From a checkpoint of a small segmentation model.
Model: 64-pixel images, norm layernorm, activation swiglu, layers 12, width 160.
Training: batches of 64, held-out accuracy 95%.
Data: trained on larger renderings of crowded toy scenes, 45211 training examples, 5.7 epochs.
Rows from block 3, named by matrix and row number. Rows with one number belong to one attention dimension. Each number is 50 + 12 x the weight over its row's rms, rounded and kept within 0 to 99. All counts start at 0. After the name is the row's rms in percent of the matrix's.
# q: attention query, key and value (stacked) (model.blocks.3.attn.qkv.weight, 480x160, the q third), inputs 0-159
# k: attention query, key and value (stacked) (model.blocks.3.attn.qkv.weight, 480x160, the k third), inputs 0-159
q.125 112:61 51 62 50 57 42 53 47 42 35 42 56 43 48 57 74 38 47 52 51 44 18 57 42 45 34 29 53 51 39 34 61 52 50 40 41 56 47 42 62 65 41 65 54 33 53 49 57 49 69 26 48 59 49 39 44 54 59 37 63 45 36 63 50 32 09 44 41 45 41 60 58 77 57 41 51 46 27 51 84 90 54 46 36 28 35 53 68 54 43 35 71 57 48 45 52 67 51 50 50 40 50 56 43 51 52 61 51 65 64 54 47 60 33 54 62 67 56 48 31 46 46 48 56 28 66 47 36 58 46 60 49 45 47 40 50 43 37 56 47 37 72 51 43 50 51 40 61 42 50 84 55 57 59 66 37 39 45 64 41
k.125 128:47 64 57 61 53 50 51 53 47 66 52 69 50 43 53 57 80 59 68 64 68 54 40 39 58 58 29 41 50 36 60 43 32 53 73 56 64 53 62 43 34 62 20 44 56 50 46 40 37 43 45 23 60 53 54 68 45 49 62 52 81 60 62 36 71 22 50 41 55 44 66 50 60 32 58 44 48 44 51 39 56 69 40 46 43 39 54 58 56 71 59 54 39 42 29 82 61 49 30 44 44 40 64 43 63 44 52 26 46 51 48 58 41 72 47 47 43 49 54 47 39 32 68 58 26 43 31 53 45 49 41 54 65 64 47 54 47 40 46 58 21 39 48 53 58 55 41 35 40 60 60 46 61 49 41 49 63 34 42 30
q.126 101:52 40 55 54 40 48 72 44 50 54 51 40 71 45 50 24 59 54 49 54 80 35 47 50 52 56 53 51 58 60 70 63 72 40 63 63 52 25 54 56 67 42 37 70 43 38 64 41 41 48 39 63 24 65 46 39 42 38 52 35 75 43 58 48 45 38 57 63 46 45 60 54 39 57 55 43 44 55 68 32 39 49 80 63 36 37 59 36 55 33 48 49 40 53 54 71 41 50 47 57 60 52 50 48 38 58 61 67 42 80 23 64 73 56 42 80 28 34 50 27 24 57 49 63 61 60 53 40 51 53 57 53 39 34 40 52 56 48 57 45 38 58 63 55 57 28 63 63 34 49 43 48 60 52 49 47 54 51 59 58
k.126 112:23 49 63 30 64 44 61 47 44 37 53 50 61 65 53 42 66 29 48 75 50 52 57 52 63 45 47 62 44 36 56 50 55 40 39 46 54 52 37 52 42 38 37 58 35 23 57 63 36 72 56 73 42 30 34 55 53 41 57 56 36 48 34 73 41 61 43 59 46 47 50 52 35 49 71 54 54 45 38 73 72 48 39 45 32 38 64 52 38 54 30 66 41 53 35 52 57 62 45 26 53 47 59 39 71 46 31 89 55 40 43 72 35 57 66 67 61 47 52 69 39 35 58 64 66 47 65 53 52 54 56 52 39 45 75 47 54 54 38 39 37 58 56 57 33 51 53 65 61 47 53 57 65 67 57 46 39 48 38 45
q.127 104:54 65 50 75 65 67 33 51 61 51 57 68 27 42 57 71 28 60 44 68 54 48 64 29 39 39 56 52 37 66 40 68 57 67 26 65 49 44 67 48 64 47 43 54 54 50 58 43 63 41 47 58 42 54 61 81 44 50 35 63 58 57 25 35 62 34 41 56 32 59 47 56 42 30 75 44 55 41 59 40 42 57 46 67 36 28 62 68 59 44 50 69 44 51 35 67 53 32 40 45 48 58 46 53 39 41 56 36 58 46 37 65 33 57 55 43 58 70 50 55 34 51 51 65 39 50 54 52 52 59 50 47 52 42 56 41 53 58 48 58 61 38 46 47 52 29 44 62 55 80 37 50 49 13 41 52 55 54 40 67
k.127 114:57 60 43 45 63 46 65 46 48 50 49 63 50 48 61 64 56 55 46 60 43 36 52 45 45 46 81 54 50 59 18 33 68 30 37 60 54 47 50 61 38 62 62 50 62 45 53 62 61 56 55 44 58 46 47 25 21 54 54 45 66 48 48 53 63 49 53 71 36 73 56 52 36 50 34 28 54 59 34 75 35 75 38 53 49 46 64 56 33 62 58 70 50 60 59 44 51 27 33 49 18 63 49 56 46 39 26 49 23 60 52 71 65 55 42 52 49 35 66 39 59 46 47 56 38 38 39 43 43 40 42 50 65 27 47 38 50 71 52 44 45 34 46 54 29 55 55 39 46 66 49 25 56 60 46 46 51 57 59 43
q.128 090:65 50 34 31 27 64 39 41 61 63 39 48 68 44 56 42 69 55 57 69 25 54 41 72 53 48 42 82 88 52 56 42 65 48 51 28 47 41 52 40 41 41 56 47 49 36 62 57 30 52 49 42 73 34 68 49 58 53 43 45 39 49 71 34 39 64 51 67 60 57 61 58 59 60 44 59 48 84 48 38 37 64 32 51 60 58 46 31 50 39 59 62 38 67 50 65 34 40 35 54 34 41 58 52 70 58 38 35 54 46 62 50 73 44 39 57 47 57 62 65 61 46 63 52 58 37 42 41 53 53 57 39 60 41 47 34 58 66 52 65 50 56 54 54 27 59 62 36 58 51 37 51 46 60 45 38 37 49 60 51
k.128 098:60 76 44 41 40 64 47 20 78 67 48 61 48 65 44 52 59 50 46 68 53 82 46 43 49 39 43 44 47 32 60 41 55 54 28 45 33 37 50 47 34 31 44 51 53 45 59 65 59 56 58 47 48 56 34 49 49 65 57 33 45 39 37 37 36 39 59 57 64 52 51 81 45 64 42 50 62 66 69 49 46 35 67 53 38 39 52 50 56 46 60 45 53 81 35 59 54 41 33 51 90 43 63 52 50 47 33 20 52 41 65 63 48 66 59 48 41 63 75 60 64 33 42 43 54 48 62 40 35 42 55 51 36 53 43 58 43 51 66 54 43 49 68 47 60 52 48 52 35 28 43 61 37 45 55 58 49 61 43 56
q.129 090:38 31 39 67 50 62 63 52 61 41 59 44 45 72 40 92 54 61 48 59 43 37 62 51 43 60 43 58 60 63 60 43 40 46 67 68 57 41 51 35 56 47 55 41 42 35 54 60 60 63 40 56 39 62 44 74 60 39 68 45 60 32 43 53 68 61 45 35 35 58 26 63 45 40 47 49 26 55 38 71 39 53 36 54 46 65 46 39 52 61 39 40 50 52 39 42 48 51 50 52 47 48 53 48 48 45 83 69 40 56 46 48 56 48 22 53 41 45 41 62 29 59 48 59 39 43 54 39 85 66 33 52 23 57 66 45 56 54 54 53 44 44 58 70 77 56 35 59 31 56 40 46 30 55 41 51 39 46 43 37
k.129 095:62 42 57 52 51 49 63 53 60 58 43 34 42 44 42 39 79 29 60 71 26 51 54 50 53 27 45 20 60 62 47 30 58 54 66 75 50 43 60 64 61 54 63 49 37 38 48 38 50 45 49 49 44 37 26 60 32 56 59 51 62 46 49 41 41 44 46 46 39 48 34 68 61 48 32 55 65 66 40 66 49 33 54 72 59 51 46 40 64 45 39 30 44 46 34 44 48 64 52 57 42 54 34 45 60 63 62 63 51 69 45 47 65 78 50 48 50 61 41 52 50 62 29 71 50 63 44 46 70 53 60 49 27 57 61 45 68 35 50 50 68 75 42 56 40 43 39 33 33 60 47 25 50 48 49 74 43 46 58 31
q.130 112:53 54 61 54 47 67 46 48 71 51 49 33 52 49 54 67 54 46 63 59 54 56 59 49 35 56 67 52 61 48 40 68 42 37 54 58 16 26 38 66 57 52 70 29 47 34 61 44 37 34 50 52 49 39 81 64 64 34 40 60 31 60 52 47 47 54 50 41 66 45 71 50 43 54 28 47 67 41 61 52 60 36 54 52 54 69 65 72 37 44 74 51 50 45 56 71 52 34 47 48 63 65 57 30 41 42 55 35 54 63 65 46 64 47 58 34 60 45 69 62 78 50 46 33 46 51 73 60 62 62 46 51 80 60 56 57 65 41 56 35 51 42 50 59 74 45 33 33 52 45 50 48 48 61 36 44 45 53 68 40
k.130 107:51 53 39 26 47 52 47 68 48 55 48 46 28 11 62 60 41 45 53 35 47 55 46 57 29 40 52 47 67 51 51 53 59 59 71 40 37 44 73 33 62 39 56 36 39 32 26 46 46 53 63 49 43 45 57 53 53 53 21 69 25 49 48 44 56 39 55 66 81 42 43 61 61 33 46 54 53 35 69 56 45 56 70 46 56 56 37 38 46 50 49 56 54 42 47 73 43 44 21 51 67 41 62 45 60 34 46 39 54 57 51 40 52 60 49 53 49 63 58 42 82 60 60 46 35 58 55 31 65 56 39 59 76 58 43 58 37 42 60 52 45 53 48 64 39 55 38 54 74 60 67 37 50 40 32 62 42 56 58 53
q.131 100:62 73 46 21 68 35 55 47 35 58 53 51 55 68 27 39 35 34 34 46 77 46 51 53 66 43 59 57 46 52 65 45 65 53 53 62 50 39 42 41 46 42 49 34 56 50 44 43 44 65 33 42 38 60 38 53 81 28 50 62 53 59 47 29 44 47 57 47 38 45 41 66 41 28 59 20 50 72 41 57 60 51 57 47 55 57 70 70 52 59 73 54 43 58 49 65 54 59 42 54 52 39 46 35 46 50 84 71 37 51 49 50 57 50 64 46 66 40 56 46 66 55 46 58 43 29 65 53 41 42 55 37 77 42 46 25 42 53 53 39 44 42 25 51 45 56 62 51 57 30 46 64 32 57 55 55 54 47 45 56
k.131 109:56 50 57 50 53 52 48 36 37 47 36 72 55 49 46 53 54 38 46 52 47 38 43 45 67 45 49 58 36 50 50 35 36 51 78 52 52 44 38 60 55 30 55 38 59 45 39 47 35 52 61 56 33 57 64 67 39 52 73 68 41 53 74 36 40 62 44 30 27 40 48 62 69 20 53 64 51 41 55 33 68 51 46 60 44 55 69 54 30 77 50 50 24 43 52 62 73 28 38 61 27 50 53 65 48 45 37 63 53 29 48 68 51 54 51 68 55 54 59 45 53 49 47 51 57 56 39 48 38 42 58 52 73 32 41 27 26 52 43 48 49 59 27 50 46 35 63 45 47 39 52 46 27 78 46 43 42 70 50 64
q.132 094:50 57 63 32 39 62 55 69 62 51 53 50 42 44 52 64 62 45 40 69 61 52 60 38 56 22 50 48 70 28 66 60 43 56 43 46 54 53 58 51 71 85 56 54 59 59 33 60 60 54 29 48 62 44 46 49 47 53 44 55 69 58 66 32 67 52 46 58 35 32 44 41 66 49 50 35 52 52 56 40 32 36 60 51 35 33 52 26 26 31 54 65 51 78 61 55 53 61 46 42 58 35 38 42 58 29 43 39 71 61 36 38 53 45 55 42 38 55 52 41 61 76 52 52 28 43 56 52 49 59 67 50 54 42 56 65 38 52 61 42 37 47 33 76 36 43 59 54 61 67 61 39 53 50 27 29 43 50 37 35
k.132 104:53 75 64 66 80 52 55 42 51 36 55 55 60 33 57 44 69 62 62 55 58 51 59 42 37 55 79 37 54 56 25 48 37 47 46 53 43 70 40 59 49 51 54 39 59 53 75 64 46 58 46 43 47 48 60 31 51 47 43 42 63 47 37 44 44 59 37 36 64 61 47 39 70 77 69 54 41 49 36 36 22 61 54 60 48 58 64 43 72 50 42 50 56 49 57 54 24 57 36 33 35 49 42 60 53 50 53 52 47 57 48 36 47 71 62 67 35 52 41 50 44 53 44 55 51 48 55 50 69 64 63 54 67 43 68 59 39 63 66 23 48 54 45 61 49 72 33 56 55 62 69 71 21 56 38 60 41 55 37 62
q.133 098:40 64 27 15 48 41 60 58 60 56 41 61 49 49 63 50 59 63 36 31 50 49 46 43 73 56 56 36 58 44 83 60 39 18 47 59 54 17 59 68 37 57 43 59 53 61 71 33 45 53 51 30 60 55 60 47 60 49 33 43 48 51 62 49 47 42 42 45 57 41 35 71 41 55 50 61 47 64 51 73 57 26 51 62 44 59 49 69 40 63 65 46 36 52 25 32 56 36 46 52 56 51 69 58 56 48 37 69 45 35 38 46 70 48 39 57 68 43 60 61 55 51 58 54 57 56 54 59 52 35 59 61 47 69 53 39 43 68 45 54 39 48 80 53 61 53 80 52 48 39 34 56 53 57 51 64 54 53 53 51
k.133 103:50 38 47 37 33 55 53 42 33 53 24 44 55 53 60 63 56 26 24 41 43 16 48 56 43 53 52 56 61 40 53 35 50 39 29 51 63 41 35 51 45 41 40 41 66 38 60 32 42 66 40 48 46 60 41 77 54 37 28 53 52 28 51 63 54 45 47 45 31 49 11 53 53 44 43 52 66 41 50 44 62 67 54 40 64 56 47 54 43 64 56 63 46 57 29 59 52 48 25 48 55 54 70 67 51 68 37 67 49 45 31 48 35 50 47 54 58 22 43 69 43 54 63 63 48 46 52 45 45 42 66 47 33 46 38 28 68 60 48 63 38 50 46 50 41 55 66 42 36 44 43 41 54 55 82 63 54 55 41 46
q.134 101:34 45 74 42 68 56 52 44 60 52 56 57 51 40 73 24 27 64 36 47 52 52 61 49 49 69 25 48 43 40 55 55 49 77 47 41 58 64 44 45 57 42 45 53 36 56 28 28 56 58 14 55 56 58 55 43 41 54 45 69 51 66 36 50 48 66 64 48 52 53 39 42 16 42 46 58 64 50 83 45 52 52 62 68 53 55 59 52 47 26 42 56 57 53 45 43 35 61 47 45 41 33 51 36 31 56 44 45 62 39 27 40 50 45 51 65 45 62 48 36 57 46 64 55 77 64 36 34 32 56 57 63 36 46 52 49 34 53 50 63 54 63 53 47 54 48 58 67 45 46 39 51 31 70 58 42 30 34 60 37
k.134 107:54 42 35 51 46 45 62 50 67 57 52 46 61 56 57 43 49 67 36 56 48 40 71 68 53 49 47 31 51 33 52 60 27 52 39 13 73 35 64 64 58 36 57 46 21 61 55 54 52 37 45 46 55 59 50 39 52 51 61 38 47 43 50 40 52 53 68 57 48 59 58 59 38 55 54 62 46 45 43 42 68 56 68 55 50 51 66 41 49 39 47 68 52 45 64 57 26 36 43 41 32 26 44 35 30 69 72 70 31 46 46 39 35 52 46 48 54 54 37 31 35 58 53 58 78 59 36 67 43 75 68 54 42 30 57 37 65 60 50 56 24 36 34 42 55 50 41 50 48 36 46 64 59 46 62 39 33 59 44 58